From a checkpoint of a small image classifier.
Data: trained on rosettes with rotational symmetry, 9.5 epochs.
Rows from block 28, named by matrix and row number. Rows with one number belong to one channel. Each number is 128 + 24 x the weight over its row's rms, rounded and kept within 0 to 255. All counts start at 0. After the name is the row's rms in percent of the matrix's.
# conv1: bottleneck pointwise conv (model.blocks.31.conv1.weight, 96x264x1x1), inputs 132-263
# conv2: growth 3x3 conv (model.blocks.31.conv2.weight, 24x96x3x3, transposed), outputs 12-23, a 3x3 kernel for each
conv1.35 115 [128 128  96 106 128 128 128 128 128 128 128 149 128 128 128 128 128 128 167 128 128 191 128  88 128 128  51 128 128 128 128 128 128 128 128 128 161 128 154 225 197 200 185 128 166 128 128 171 128 128 128 128 174 128 128 207 128 161 128 197 128  96 159 128 128 132 128 108 128 128 128 128 128 128 128 128 128 128 128 128 141 128 126 188 128 128 123  92 128 128 128 165 130 128 128 128 128 128 153 128 128 128 128 159 128 128 128 128 171 128 128 128 228 128 181 128 235 128 128 128 128 187 128 133 128 128  74 128 128 128 128 128]
conv2.35 092 [151 128 128 128 128 128 128 128 128 128 128 110 128 128 128 128 128 186 128  99  90 128 132 128  71 128 128  95 128 128 128 128 128  40 128 128 128 128 128 128 128  96 128 128 128 128 126 128 128 128 120 128 128  63 128 128 128 128 128 133  60 139 128 128 128 128 128 128 128 128 128 128 138 128  88 240 128 128 128 128  89 128 128 128 128 128 128 121 128 128 122  55 169 128 194 128  89 128 128 128 128 128 128 128 128 128  88 128]
conv1.36 098 [128 128 128 224 128 128 128 121 119 128 128 128 169 128 128  41 128 128 128 128 128 195 128 128 128 128 128 128 138 128 128 128 128 116 128 128 128  91 128 128  77 128 128 128 128 128 128 128  39 128 128 128 128 128 128 128 128 128 128 128 108 128 128 222 128 128 128 128 128 128 128 128 128 128 128 128 128 128 128 128 128 128 128 128 128 128 128 128 128 128 128 128 128 128 128 128 128 128  67 128 128  83 128  82 128 128 128 128 128 128 127 128  52 128 128 128 128 128  59 128 128  79  83  46 128 128 128 115  85 128 128 128]
conv2.36 105 [128 128 128  59 128 128 128 128 116 128 128  73 103 128 143 128 143 128 129  49  71 151 128 128 128 128  66 128 128 147 128 164 128 128 128 128 128 128  58 128 128 128 108 128 103  99 128 128  50 128 149 128 128 128 128 128 128 128 206 128  26 128 128 128 128 128 128 128 128 183  46 127 128 128 128  99 128 128 148 128 128 128 128 128 128 128 128 128 145 128 128 128 128 140  96 174 118 134 128 125 128 128 128 128 128 128 152 128]
conv1.37 110 [128 128 128 128 155 128 102 128 180 114 128 128 211 110 128 115 128  80 128 128 128 128  66 128 128 107 128 128 128 128 128 128 128 128 128 128 128 128 128 128 128 128 128 128  81 128 128 128 128 128 128 128 128 163 145 128  96 128 128 128  83 128 128 128 128 118 128 147 128 128  24 157 128 136 128 128 128  52 128 128 128 128 103 128 130 128 128 128 128 128 128  92 121 128 179 128 128 128 128 128 128 128 128 128 128 128 128 128 128 122  36 128 181 139 128 128 128 128 128 166 128 128 128 128 128 128 168 128 128 249 128 128]
conv2.37 121 [128 128 129 128 129 119 124 128 128 128 128 128 128 128 117 128 128 128 128 128 128 141 128 128 124 128 128 125 128 128 153 128 121 128 127 124 128 111 128 128 128 128 128 128 128 128 128 128 128 128 128 160 128 128 119 128 128 128 128 128 181 136 115 128 142 108 134 199  82  72  45 158 117 128 128  95 128 128 128 128 120 128 128 128 141 128 128 128 128 128 128 128 128 124 134 128 124 128 128 128 128 147 128 128 128 128 128 128]
conv1.38 080 [128 128 128 128 128 128 128 128 217 128 128 116 177 128 128 132 131 128 128 128  30 128 171 128 128  90 128 128 112 126 128 128 128 128 128 128 128 130 128 128 166 128 128 128 128 128 165 128 128  60 114 128  89 158 128 128 128 128 128 128 162 128 153 107 119 128 128 128 128 128 128 128 128 128 128 128 128 128 128 128 128 128 128 128 118 128  93 128 128 128 128 128 128 128 128 143 131 128 128 128 128 160 128 128 128 128 128 128 128 101 128 128 128 128 145 128 128 123 128 128 128 128 128 128 128 128 128 128 128 128 128 128]
conv2.38 070 [128 128 129 128 128 128 128 104 128 157 171 128 111 132 131  77 128 128 128 128 128 128 115 128 128 128 128 128 128 128 128 128  90 128 128 128  12 144 128 126 128 128 128 128 128  73 109 128 140 104 128 139 128 128  73 128 173 128 128  88 128 109 128 128 128 128 128 128 128 165 128 128 128 128 161 133 128 153 131 112 114  60 128 109 128 128 128 128 128  95 203 128 128 128 128  94 105 114 177 128 128 128 128 128 175 128 128 128]
conv1.39 116 [128 128 128 180 128 128 128 128 128 139 128 128 128 128 128 128 128 128 175 128 128 128 128 136 128 128 128 197 156 128 128 128 128 131 128 128 128  90 128 128 128 128 105 128 128 128 119 128 128 120 128 128 104 128 147 124 128 128 136 128 128 128 116 163 128 128 128 128 128 128 128 128 137 128 152 128 128 128 131 128 128 128 128 128 128 126 128 128  80 128 128 128 128 128 128  96 137 128 128 128 128 139 128 128 128 128 128 143 128 128 128 128 128 128 128 128 128 128 128 128 128 128 128 128 128 128 128 128 128 128  26 128]
conv2.39 120 [128 128 128 128 128 128 128 128 128 128 181 128 128 128 128 128 193 128 128 128 128 128 180 128  95 128 128  97 128 128 128 128 128 128 128 128 128 147 127 136 128 128 128 128 128 128 128 128 128 128 128 143 128 128 128 128 128 128 191 128 128 128 128 128 177 103 128 131 128 128  38 128  73 128 128 128 128 128 128 128 128 128 128 128 128 128 128 128 128 128  66 212  46 196  99 212 128 128 109 128 136 128 128 128 130 128 128 128]
conv1.40 133 [128 157  83 128 128   0 128 128 128 128 128 165 128 165 128 144 128 128 128 128 128 135  90 128 124 172 128 108 122 117 134  96 128 128 151 128 162 171 128 128 128 128 128 128 128 155 185 128 128 128 128 128 128 128 173 207 128 166 171 189 128 128 185 161 180 128 128 128 128 128 138 155 128 128 128 128 128 166 128 128 174 128 128 136 128 128 153 128 128 126 128 128 128 174 128 128 128 128 128 128 128 149 128 128 128 128 128 168 116 128 149 128 163  98 153 169 128 135 128 115 128 128 128 128 128 128 130 128 128 122 128 128]
conv2.40 083 [128 128 123 128 128 128 128 128 145 128 128  24 128 128 128 128 128 128 128  72 128 206 141 128  90 110 128 128 128 128 128 128 128 145 128 128 128  31 128 128 136 182 128 128 128 128 128 128 128 128 128 128 128 128  92 103 128 128 128 128 128 128 128 128 132 128 128 128 128 128 128 128  43 113 128 128 128 128 128 128 128 205 128 128 128 141 128 128 128 128  59 198  55 226  68 156 128 128 173  85 154 114 142 128 175 128 128 128]
conv1.41 119 [128 193  45 128 128 128 128 128 128 128 128 203 174 105 182 128 135 128 128 133  87 131 128 128 128 128 103  83 128 128 128 128 128 128 128 128 128 128 128 149 128 128 128 128 128 132 128 128 147 128 128 128 128  89 128 128 128 128  80 128 145 128 135 128 130 128 128 162 156 128 128 131 128 128 128 161 149  86 128 152 128 128 223 128 186 128 128 128 116 128 128 128 128 133 128 128 140 128 128 128 128 128 170 128 125 128 128 128 128 195  92 128 128 210 137 150 128 184 128 128 128 216 186 156 128 128 128 128 128 128 175 121]
conv2.41 136 [128 128 128  92 128 128 127  75 128 128  93 128 222 128 128 191 128 128 128 135 128 129 128 128 128 128 111 128 128 128 128 128 128 146 128 128 128 128 168 117 176 128 128 128 128 166 128 128 171 128 128 128 131 128 128 128 128 128 155 128 118 106 128 128 119 190 162  65 100 128 128  87 128  57 128 142 128 143 159 128 117 128 128 128 128 128 130 128 128 128 128 128 128 128 128 117 128 128 128 128 177 128  59 132  92 132 166 128]
conv1.42 069 [ 77 128 105 128 128 128 128 128 128 128 128 101 128  90 128 128 128 128 128  94 128 128 128 114 128  24 128 128 128 128 128 128 128 128 128 128 128 128 130 128 128 169 128 114 128 106 173 128 128 128 126  91  76 128 128 128 128 128  72 128 128 128 121 128 128 128 128 128 128 128 128 128 128 128 111 128 128 101 128 128  67 128 128 177 128 128  49 128 128 128 128 128 128 128 200  77 128 128 128 128 157 128 128 128 128 120  61 128 128 144 207 128 128 134 128 128 128 128 128 128 128 128  38 128 128 128 128 128 158 124 178 128]
conv2.42 087 [158 128 128 128 128 132 128 131 128 128  99 128 218 128 128 128  63 128 128 103 128 128 128 121 128 123 128 128 128 128 128 128 128 128 125 128 128 108 106 122 128 128 128 128 128 102 128 138 135 152 128  47  91 128 128 126 128 128 119 128 183 131 128 128  92 154 175 128 137 136 128  92 128 128 156 112 128 122 119 135 112 128 128 152 128 128 128 128 128 128 128 128 166 128 159 128 128 128 128 160 159 139  69 128 130 146 128 153]
conv1.43 104 [134 128 123 159  47 128 128 128 128 128 169 128 128 128 128 128 128 157 128 216 162 128 189 128 128 168 128 128 128  86 128 128 128 128 128 128 128 128 178 143 155 128 128 128 128 128 128 155 128 128 128 128 148 128 128 166 131 148 152 128 128 128 116 128 225 128 136 128 128 128 128 128 160 128 128 128 153 225 128 133 128 122 128 128 128 128 128 128 128 177 121 172 128 128 147 128 128 169 110 128  88 128 128 128 128 128 138 128 128 128 170 128 105 128 128 132 139 128 128 128 128 127 128 128 128 112 128 128 128 128 128 128]
conv2.43 092 [128 128 128 128 128 128 110 128 128 128  71 110 128  88 129 128  50 128 128 148 128  96 167 128 134 128 128 119 128 128  91 129 128 138 128 128 128 128 128  93 128 128 128 128 161 128 128  95 168  82  61 128 152  97 128 128 128 128 162 128  72  82 116 117 128 128 128  21 128 128 153 133 128 128 128 108 128 111 128 168  78 128 128 128 128 128 128 128 128 111 128  78 128  72 164 129 128 128 128 128 128 128 116 128 150 128 128 128]
conv1.44 087 [128 156  78 128 128 128 128 128 128 128 128 128 188 128 128 128 128 119 128 128  96 128 104 128 121 128 128 131 128 128 137  88  85 128 128 128 128 128 128 128 128 128 128  65 128 128 128  89 128 133  87 128 128 127 128 175 150 128  81 128 128 128 120 128 128 128 128 128 128 128 120 128 128 128 149 108  47  87  96 128 128  89 128 128  99 128 128 120 128 128 128 128 128 128 128 128 128 128 128 128 155 128 124 128  82 128 137 128 128 128  99 128 128 128 128 102 128 128 157 141 132 128 128  52 128 128 128  92 128 104 143 128]
conv2.44 077 [128 128 128  49 128 128 128 128 128 128 128 128 130 128 128 128 128 128 103 128 135 128 128 128 128 128 128  94 109  79 128 137 128 128 128 128  86 128 128 128 128 128 123 128 128 128 128 128 128 128 128 165 128 128 155 128 128 128 128 128 128 128 139 135 128 128 128 128 128 128 117 128  99 128 128  98 128 128 128 128 128 128 128  72 128 128 128 128 128 128 128  87 179   8 128 128 128 136 128 128  79 128 128  72 239 128   0 120]
conv1.45 095 [128 114 128 128 128 128 128 131 128 158 128 128 139 128 128 180 165 128 128 128 116 128 128 128 128 128 123 128 128 107 128 128 128 128 127  70 128 128 128 128 128 128 128 128 128 128 128 128 128 128 128 128 128 128 109 128 145 128 128 124 128 128 128 128 128 128 128 128 128 128 110 128 128 128 128 121 128 128 128 227 128 128 128 128 128 128 128  76 128 128 178 171 255  77 175  36 106 128 128 128 126 121 128 128 122 128 128 128 128 128 128 128 128 128 128 128 128 128 128 128 128 128 165 128 128 128 184 128 128 150 128 128]
conv2.45 094 [128 128 128 128 128 167 128 255 128 128 128 128 128 128  99 117 128 128 128 128 107 128 128 128 114 128 128 121 111 128 128 128 128 126 128 128  63 128 128 128 128 128 128 128 128 128 128 128 105  59 160 128 128 128  70 128 128 128 129 128 128 128  94 128 128 128 150 128 118 128 129 128 128 120 128  81 128 128 128 128 118 128 128 128 128 121 128 128 128 128 128 128 128 128 116 128 128 128 128 142 125 128 165 128 138 128 128 128]
conv1.46 063 [135 128 137 128 128 146 149 128 109 128 128 128 128 128 128 105 128 128 128 156 146 128   0 128 128 177 128 128 153 128 121 128 128 128 128 128 128 128 128 132 128 128 128 128 128 128 128 128 128 158 128 128 139 128 128 212 128 151 128 166 128 128 128 155 128 114 128  53 128  85  85 151 158  74 128 128 128  22 128 174 154 101 128  48 128 128 150 128 128  93 128 128 128 133 101 128 128 128 136 128 128 168 137 128 128 128 128 128 124 128 128 128 128 128 128 128 128 162 126 128 128 128 128 222 193 128 128 183 120 128 128 128]
conv2.46 071 [128 128 128 163 128 128 128 133 128 128 128 128 128 128 128 128 128 128 128 128 128 128 128 128 128 128 128 128 128 128 128 128 128 128 128 128 128 128 128 128 128 128 128 128 128 233 128 128 128 100 128 128 128 128 128 128 128 128 128 128 150 128 114 157 128 128  98 128 190 139  76 158   0 128 128 128 128 128 128 184 179 160 128 128 128 128 128 128 128 128 128 128 128 128 128 162 128 128 184 130 128 128 128 128 128 122 128 128]
conv1.47 127 [128 146 136 128 128 128 128 128 128 127 101 128 128 128 128 128 128 128 128 128 128  73 128 128 128 135 128 128 128 128 128 125 128 128 129 128 128 113 128  97 149 128 128 128 128  98 128 128 128  85 128 128 128 128 122 150  98 128 128 128 146 132 128 128 128 128 128 128 128 128 128 128 128 147 128 128 133 157 128 128 128  69 128 128 128 136 148 128 128 154 128 128 128  85 128 128 128 135 134 128 148 128 128 128 128 128 128 128 128 128 128 128 128 128 128 128 128 119 170 128 128 128 128  95 128 198 128 128 128 128 128 128]
conv2.47 087 [128 128 128  84 128 255 168 255 128  90 128 128 112 128  89 128 128 128 128 128 128 128 128 113 128 128 128 128 160 118 127 128 145 128 128 128 128 128 128 128 128  89 128 128 128 172 128 154 128 128 152 128 128 128 128 128 128 128 128 128 128 128 128 128 128 122 128 128 138 128 128 141 128 128 128 128 128 128  71 128 106  89 128 128 128 128 128 128 128 128 158 142 143  96 128  78 128 166 128 193 122 128 128 128 128 128 128 128]
conv1.48 130 [128 149 147 128 106 109 128 128 128 128 128 128  85 128 128 132 107 128 128 114 128 128 128 128 158 180 110 114 128 128 128 128 128 128 128 128 128 128 128 128 133 104 128 128 128 128 139 128 128 141 128 128 128  99 128 128 126 128 128 166 128 128 128  72 128 128 143 128 128  90 128 131 128 114 114 128 193  60 128 128 128 145 128 128 128 128 109 128 128 128 187 128 125 128 128  68 128 128 128 100 128 128 111 128 125 102 128 128 177 127 149  48 128 128 128 128 108 128 128 150 128 128 128 144 128 103 128 178 128 128 128 128]
conv2.48 159 [145 128 128  94 128 128 121 122 125 128 128 128 128 128 214 128 128 128 128 128 128 128 128 178 120 110 106 128 128 128 128 128 128 128 125 128 128 128 171 153 128 133 128 132 158 128 128 141 128 217 128 128  94 115 124 128 135 112 140 128 157 131 106 128 128 128 128 128  86 128 128 128 128  61 128 113 128 128 173 187 128 128 128 128 128 128 128 128 142 128 135 128 128 128 128 128 128 128 110 128 207 128 128 144  70 128 128 128]
conv1.49 105 [128 128 128 118 127 128 128 128 128 243 128 128 128 128 128 207 128 128 132 128 135 139 128 128 128 165 128 103 128 128 102 128 128 128 122 128 105 128 131 123 128 128 128 203 128 128 128 128 128 128 128 203 128 128 128 144 128 140 155 128 128 128 128 128 128 128 231 128 213  84 128 128 138 162 128 128 131 128 128 128 188 128 128 128 128 214 128 128 128 128 128 128 128 128 128 128 128 128 124 128 187 128 133 110 128 127 128 182 128 128 128 128 122 128 128 128 128  93 128 128 128 128 128 141 128 157 128 120 128 154 128 212]
conv2.49 090 [ 82 128 128 128 128 128 128 128 128 128 128  69 128  73 128  76 129 128  44 128 128 128 128 112  97 128 128 128 128 128 128 128 128 128 128 143 128 128 128 128 128 128 128 128 128 128 128 128  99 128 128 130 114 128 128 128 128 157 134 128 128 159 117 111 128 128 128 113 127 128 114 199 140 128 128 128 128 128 128 128  95 128 128 142 128 128 128 128 128 128 128 128 128 142 143 128 128 128 128 128 130 128 128 128 128 128 128 128]
conv1.50 034 [128 182 128 128 128 121 128 128 128 128 128 125 128  13 128 128 128 128 112 128 128 128 128 136 128 128 128 128 128 121 128 128 133 132 128  77 155 128 128 128 128 128 128 128 128 128 128 128 128 177  57 128 128 128 175 128 128  52 128 128 128 128 128 128 128 128  61 128 128 128 128 128 128 128  92 128  44 128 128 104 128 128 128 128 128 128 128 128 128 128 128 128 128 128 121  18 128   0 128 128 128 128 128 128 128 128 128 128 128   0 128 128 128 128 128 128 128 128 128 128 128 128 128 128 128 128 128 128  81 166  89 128]
conv2.50 086 [128 128 128  84 128 128 128 128 128 128 128  82 128 128 144 128 128 102  46 128 128 128 128 128  45 128  66  76 128 128 128 128  82 128 128 128  63 128 128 128 128 128  92 128 100 101 128  87 128 167 128 128  83 126 128 164 128 128 126 128 128 128 128 158 128 151 128  84 128 128 128 119  75 128 128 128 128 128 128 128 114 179 128 128 128 128 128 119 128 102 196 128 128 128 159 134 133 134 128 135 168 125 128 128 128 128 128 128]
conv1.51 091 [128 128 121 128 128 132 128 128 128 128 200 119 125 128 124 128 128 128 129 193 128 128  93 128 128 128 128 135 128 107 102 128 128 128 123  89  77 123 128  75 128 128 128 128  98 123  68  82 128 122 128  84 131 128 128  81 128 128 126 128 128 128 128 128 111 128 128 165 128 128 154 128 128 128 128 128  79 114 128 128 143 128 128 128  87 128 104 128 128 128 128 128 128 128 168 128 128 128 120 128 134 128 128 128 110 128 128 125 128 128 128 128 136 128 128 100 128 110 128 128 128 128 118 128 128 128 128 128 104 128 128 126]
conv2.51 133 [128 128 128  93 128 128 128 128 128 117 166 128  80 143 128 128 128 128 128 128 128 128 141 127 128 128 127 128 128 128 128 169 128 128 132 128 136 128 128 128 145 128 128 128 128 102 128 128 128 128 128 128 107 128 128 128 128 138 128 127 110 136 128 128 128 128  92 126 159 128  61 176  51 128 128 128 128 128 155 128 128 255 128 128 128 128 128 128 128 255 128 128 136 128 128 128 102 128 128 128 128 128 128 128 131 128 123 128]
conv1.52 059 [128 132 128 162 128  94 128 148  67 128 128 128 128 116 128 128 157  64 128 174 128 128 128 128 128 128 128 138 128 169 128 128 128 128 128 208 128 128  88  84 122 128 128 128 128 126 128 128 128 110 112 128 178 128 128 156 128 128 128 128 128 128 128 128 128 128 128 128 160 128 128 128 128 128 197 128 153 255 128 139 128 128 128 164 128 128  93 128 128  95 128 128 127 128 128 128 128 128 128 128 128 153 128 128 128 128 122 160 142 128 128 218 128 128 146 140 128  87 128 128 128 128 145 128 128  77 128 128 187 210  96 145]
conv2.52 080 [ 61 128 128 128 128 128 128 128 128 128 121 128 128 128 128  14 128 133 128 128 128  92 109 128  91 128 128 128  78 128 124  61  74 128 100 128 128 128 128 128 128  68 128 128 128 128 128 128 117 128 128 128 128  84 128 128 217 128  90 128 128 128 124 128 136 128 128 128 124 128 128 128 128 170 128 128 128 105 128 128 128 128 153 128 128 128 128 128 128 128 128 128 120 128 128 128 128 128 128 128 123 128 128  94 131 128 135 128]
conv1.53 112 [128 128 128 130 128 128 135  92 128 128 129 128 128 158 128 128 128 128 115 128 128 131 156 143  70 139 128 109  67 203 128 128 128 128 116 128 128 146 128 128 128 128 128 128 128 128 128 154 128 128 128  66 129 128 128 128 128 128 162 128 128 128 128 128 128 128 118 128  76 119 128 125 109 128 141 128 128 128  52 128 128 128 128  93 109 128 128 128 128 128 128 128 128 128 128 128  65 128 115 113 128 128  75 129  92 128 120 128 128 128 128 128 128 128  82  97 128 152 128 186 128 128 111 128 128 128 128 128 128 182 128 128]
conv2.53 079 [128 128 128 128 119 255 128 255 128 128 149 128 105 128  50 128 128 128 154 128 128 128 128  94 116 128 155 128 128  89 128 130 128 128 128 128 128 136 123 128 128 128 121 128 128 128 128 128 128 128  76 161 137 128 136 128 128 128 128 128 128 128 145 128 128 128 128 128 114 128 128 128 128 128 128 128 128 128 128 131 128 128 128 128 128 128 128 128 128 128 159  57 163 128 173 124 147 152 126 128  73 138 128  78 128 128   0 150]
conv1.54 087 [128  93 128  84 128 128 128 174 213 128 128 128 128 182 128 128  63 128 128 128 128  65 128 128 129 128  65 147  97 128 128 128  79 128 146 128 128 128 106 128 128 128 128 145 128 128 147 128 128 128 128 128 160 128 128 128 128 128 128 128 128 102 189  22 128 128 128 122 108  70 128  45 128 128 128 128 128 128 164 128 103 128 155 128 113 128 102 128 111 174 128 128 128 128 128 128 105  38 128 128 128 128 128 128  96 128 128 197 117 128 128 128 128 128 128 128 101 128 119 128 128  93 154 128  86 128 128 128 128 128 128 128]
conv2.54 107 [128 128 147 128 128 128 128 128 128 128  32 128 236 128 128 128 128 128 128 128 128 166 128 128 128 128  83 128 128 128 127 128 128 128 128 128 128 127 128 128 128 128 128 163 128 128 128 128 117 128 128 128 128 128 128 167 128 128 128 128 153 125 128 128 185 128 121 128 128  93  91 116 132  88 128 125 128 128 162 131 128 128 128 128 128 128 128 128 128  75 112 104 114 128 128 128 128 128 136 130 128 128 128 128  91 128 128 128]
conv1.55 041 [128 128 128 128 116 128 128 128 128 128 128 128 210 128  61 156 128  45 128 128 128 128  37 128 128 137 128  81 239  82 128 128 128 128 128  56 128 128 128 128 234 151 128 128 128 128 128 128 128 128 128 128 128 128 128 128 128 128 140 128  96 133 128 109 186 128 128 128 128 128 128 128 128 128 128  91 128 128 128 128 128  97  13 128 128 128 128 128 128 128 128  22 128 116 128 128 128 128 128 128 128 124 128 128 128 128 128 128 128 128 128 128 112 128 128 128 119 128 128 128 128 128 128 128 128 128 128 128 128 228 128 128]
conv2.55 097 [128 128 128 128 128 128 128 128 128 128 128 128 128 128 127 128 128 128 128 128 128 128 128 112 128 128 128  39 128  77 128 128 128 128 128 128 128 128 128 128 159 128  93 128 107 128 128 128 128 128 128 128 128 128 128 128 128 128 127 128 128 128 128 128 128 128 128 128 128  62 128 201 162 107 128 126 128 128 128 128 120 128 128 128 128 128 128  98 128 137 128 128 128 128 128  78 140 128 128 128 128 128 128 174 128 128 128 169]
conv1.56 037 [128 128 128 128 128 128 128 128 128 128 128 128 128 128 128 128   3  86 164 128  78 128 105 128 128 128 128 128 128 128 128 128 128 110 128 128 128 128 137 128 128 153 128 128 128 159 128 128 128  49 128 128 128 128 128 128 128 128 128 124 128 114 128 128 128  68 128 128 128   0 128 128 128 128 128 128 128 128 128 128 128 114 128 128 104 170 128 128 128 225 128 128 128 128 128 128 138 128 128 128 128 151 128 128 128 128 128  16 128 128 128 128 128 108 128 128 128  98 128 128 128 128 128 128 128 128 183 128 128 128 128 128]
conv2.56 100 [128 128 128 203 128 100 128 128 128 128 128 128 116 100 128 128 158 125 128 127 128 128 128 128 128  97  67 128 128 128 128 138 128 128 128 128  72 128 128 128 128 128  76 133 128 128 128 128 128 127 128 128 128 113 128 128 107 128 128 130 149 128 128 128 128  96 128 128 128 128 128 152 128 152 128 128 128 125 128 128 128 128 124 128 128 128 128 128 128 130  70 128 128 128 128 128 128 128 128 128 143 132 128 127 128 128 128 128]
conv1.57 060 [128 128 128 128 128  91 128  61  94 128 160 152 112 128 128 183 128 128 128  88 128 128 128 128 128  94 128 128 128 128 128 128 128  89 128 128 128 128 114 112 128 128 134 128 128  88  96 104 128 128 128 146 117 128 128 128 128 128  60 109 128 143 110 128 128  63 128 103 130 228 128 112 128 128 128 128 128 128 128 128  92 129 128 128 128 128 128 128 103  44 100 128 128 104 133 128 128 128 128 128 128 171 128 128 128 128 128 128 128 128 104 199 128 128 142 128 122 128 117 128 159 117 128 128 128 103 180 128  94 100 128 128]
conv2.57 066 [128 128 128 209 128 128 128 128 128 128 165 128 128 128 128 128 128 128 164 102 128 128 102 128 128  84  49 128 128 128 128 128 128 128  72 119 128 128 128 128 128  76 128 128 128 128 164 128 128 128 128 106  75  80 128 128 128 116 128 164 128 167 128 128 128   7 141 128 148 128 171 194 128 128 128 128 128 128 128 128 139  93 128 128 128 128 120 128 128  88 128 128 128 128 128 128 121  75 128 128 128 128 112 128 128 156 128 128]
conv1.58 059 [128 128 115 128 128 147 128 128 104 128 128 128 128 128 128 183 128 128 128 128 128 128 158 128 128 114 128 128 128 128 128 124 128 128 128 128 128  81 128 128 128 128 128 115 129 128 128 128 128 128 128 128 128 128 128 128 128 128 128 128 128 128 128 128  95 128 128 128 128 128 128 128 128 128 128 128 128 192 128 128 128 128 128  75 128 128 128 128 128   2 124 128 128 128 128 128 128 128 128 128 128 128 128 128 123 128 128 115 128 128 102 101 128 128 128 128 128 128 128 128 206 191 128 128 128 128 128 188 111 180 128 165]
conv2.58 085 [128 128 128 128 128 128 128 255 128 126 128 128  65 128  84 128 146  36 128 128 128 198 128 128 128 128 128 129 128 128 128 128 128 128 128 128 128 130 128 128 128 128  93 128 128 139 128 127 128 128 128 128 128 128 128 128 128 128 131 128 128 128 112 128 141 104 112 151 128 128 128 128 128 128 135 128 128 138 128 128 128 128 128 128 128 128 128 128 128 128 128 128 136 128 128 128 128 128 128 128 134 134 128 128 156 128 128 128]
conv1.59 080 [128 123 128 128 128  87 128 128 128 164 128  78 128 165 128 128 128 128 128 128 128 128 128 128 128 128 128 128 128 128 128 128 114 128 128 128 128 128 128 128 128 128 128 128 128 166 128 128 128 142 128 128 128 128 128 127 128 128 128 137 128 139 128 128 142 128 128 128 128 128 128 141 128 155 128 128 128 128 128 128 128 168 193 128 128 128 120 128  87 128 114 128 128 128  83 128 128 136 142 128 152 128 128 128 128 128 128 128 128 128 125 128 128  76 128 128 145 128 128  79 222 146 128 149 173 128 128 128 128 128 128 122]
conv2.59 101 [128 128 128 128 128 128  93 128  59 128 128 128 128 128 128 128 128 128 113 120 128 128 157 146  84 128 128 128  66 113 114 128 128 128 128 136 128 128 128 128 128 128  69 128 145 128 128 128 128 128 128 128 128 128 128 128 131 128 139 128 110 115 128 128 128 128 128 128 133 128 128 114  62 128 128 150 128 128 133 138 128 128 128 128 128 128 128 128 128 128  54 221  38 233  95 231 151 128  87 128 114 130 168 128 128 128 128 128]
conv1.60 056 [122 128 128  64 172 167 114 128 119 128 128 128 128 128 128  44 128 128 128 128 141 128  47 128 128 128 128 128 128 128 128 128 128 128 128 128 129 128 128 128 128 128 201 128 128 128 128 128 128 128 128 128 128 128  58 128 128 128 128 128 128 128 128 128 128  79 128 128  49 178 128 128 128 128 128 128 128 128  41 128 128 128 128 128 128 128  74  49  47 128 128 128 128 128 128  27 128 128 128 128 128 128 128 128 128 128 128 128  95  43 128 128 128 128  83 128 128 128  69 128 128 128 128  52 128 135 128 128 128 128 128 128]
conv2.60 081 [128 128 128 128 128 128 128 128 128 128 128 128 128 168 146 128 128 185 128 128  65 128 128  97 128 128 128 128 128 128  81 128 128 128 128 128 128  21 128 128 128 128  23 128  72 124  44 128 128 128 128 128 128 128 128 106 128 128 128 128 128 128 128 128  88  91 128 128 128 168 128 138 128 128 128 128 128 128 128 128  47 128 128 128 128 128 128 128 128 128 128 128 128 128 116 128 128 128 151 128 128 128 128 128 128 128 161 128]
conv1.61 128 [128 128 174 128 107 226 128 179 126  87 128 128 128 128 175 128 128 128 128 128 128 128 128 128 120 128  99 128 128 128 128 128 150 123 128 128 128 128 128 128 128 128 128 128 174 128 128 128 164 128 128 128 128 144 150 128 159 229 193 128 128 126 128  84 128 129 128 135 128 128 128 128 128 122 128 200 128 128 164 140 130 128 163  91 128 128 128 168 106 136 127 128 170 139 128 128 128  61 170 120 128 212 128 128 128 128 128 128 184 136 128 128 128 128 128 123 128 125 121 128 128 128 128 175 128 128 126 138 128 128 128  75]
conv2.61 174 [128 128 124 128 128 128 128 128 128 121  98 128 195 128 218 128 128 134 132 112 128 128 128 152 128 128 128 128 128 154 128 128 128 146 128 153 128 128 157 151 128 128 152 128 128 137 128 128 132 128 128  88 120 128 128 128 128 128 134 128 149 130 128 120 130 212 147 106 112 104 128  80 128  79 128 128 128 146 154 179 143 139 128 128 118 128 128 128 154 128 128 128 128 128 128 128 128 128  84 114 160 111  69 122 128 128 204 128]
conv1.62 099 [128 128 128 128 128  93 128 124 128 155 128 128 128 128 128 128 128 128 128 162 128 128 128 128 128 202  98 116 128 128 128 128 128 128 128 128 128 179 128 118 112 128 128 125 128 128 128 128 138 128 128 128 128 128 128 120 133 147 128 128 128 128 128 107 128 128 128 128 128 128 128 128 128 128 128 120  80 222 185 128 128 128 138 128 128 128 128 162 128 128 128 179 128 128 128 128 128 128 128 128 128 128 128 128  94 128 128 128 128 128 128 128 128 128 128 128 128 128 203 128 128 128 172 128 128 128 128 128 128 128 128 188]
conv2.62 093 [128 128 128  96 131 128 193 247 128 128 128 128 128  75 128 128 128 128 110 128 128 128  71 128 128 128 128 128 128 128 119 128  96 128 128 128 109 128 155 128 107 128 128 128 128 128 111 117 128 128 128 128 128 128 165 128 128 102 128 128  51 128 107  28  98 147 128 108 128 128 128 132 157 128  97 128 128 124 128  97 128 128 128 128 128 117 157 128 128 128 208 128 128  75 209  61 128 128 203 128 128 128 129 128 165 119 128 160]
conv1.63 070 [ 52 215 128 128 128 128 128 128 130 128 128 128 128 155 128 128 128 128 128 128 128 128 128 128 128 128 128 128 128 128 128 128 128 128 128 128 128 128 128 128  43 128 128 128 162 128 146  88 128 128  57 128 128 128 157 127 149 128 114 128 128 128 128 111 172 128 128 190 128  71 128 154  84 128 117 128  82 159 128 128 128 109 147 128 128 128 128 128 128 128 128 128 155 128 106  71 128  67 128 128 128 128 128 128 138  96 128 128 128 107 128 128 164 128 128 128 128 128 128 128 128 128 128 124 128 128 251 128 128 128 128 128]
conv2.63 082 [128 128 128 128 128 128 138 128 128 141 128 128 128 128 128 128 128 128 131  49 128 128 115 128 128 126 128 128 128 128 128 128 128 121 128 128  97 128 128 128 128 128 111 128 128 128 128 128 128 128 128 128 128 128 128 128 128 128 128 150 128 129 128 128 128 122  79 128 128 128  63 128  86 128 128 128 124 129 128 146 204 128 128 128 128 128  94  98 128 234 162 128 124 128 128 128 128 128 131  32 128 128  63 128 128  81 128 128]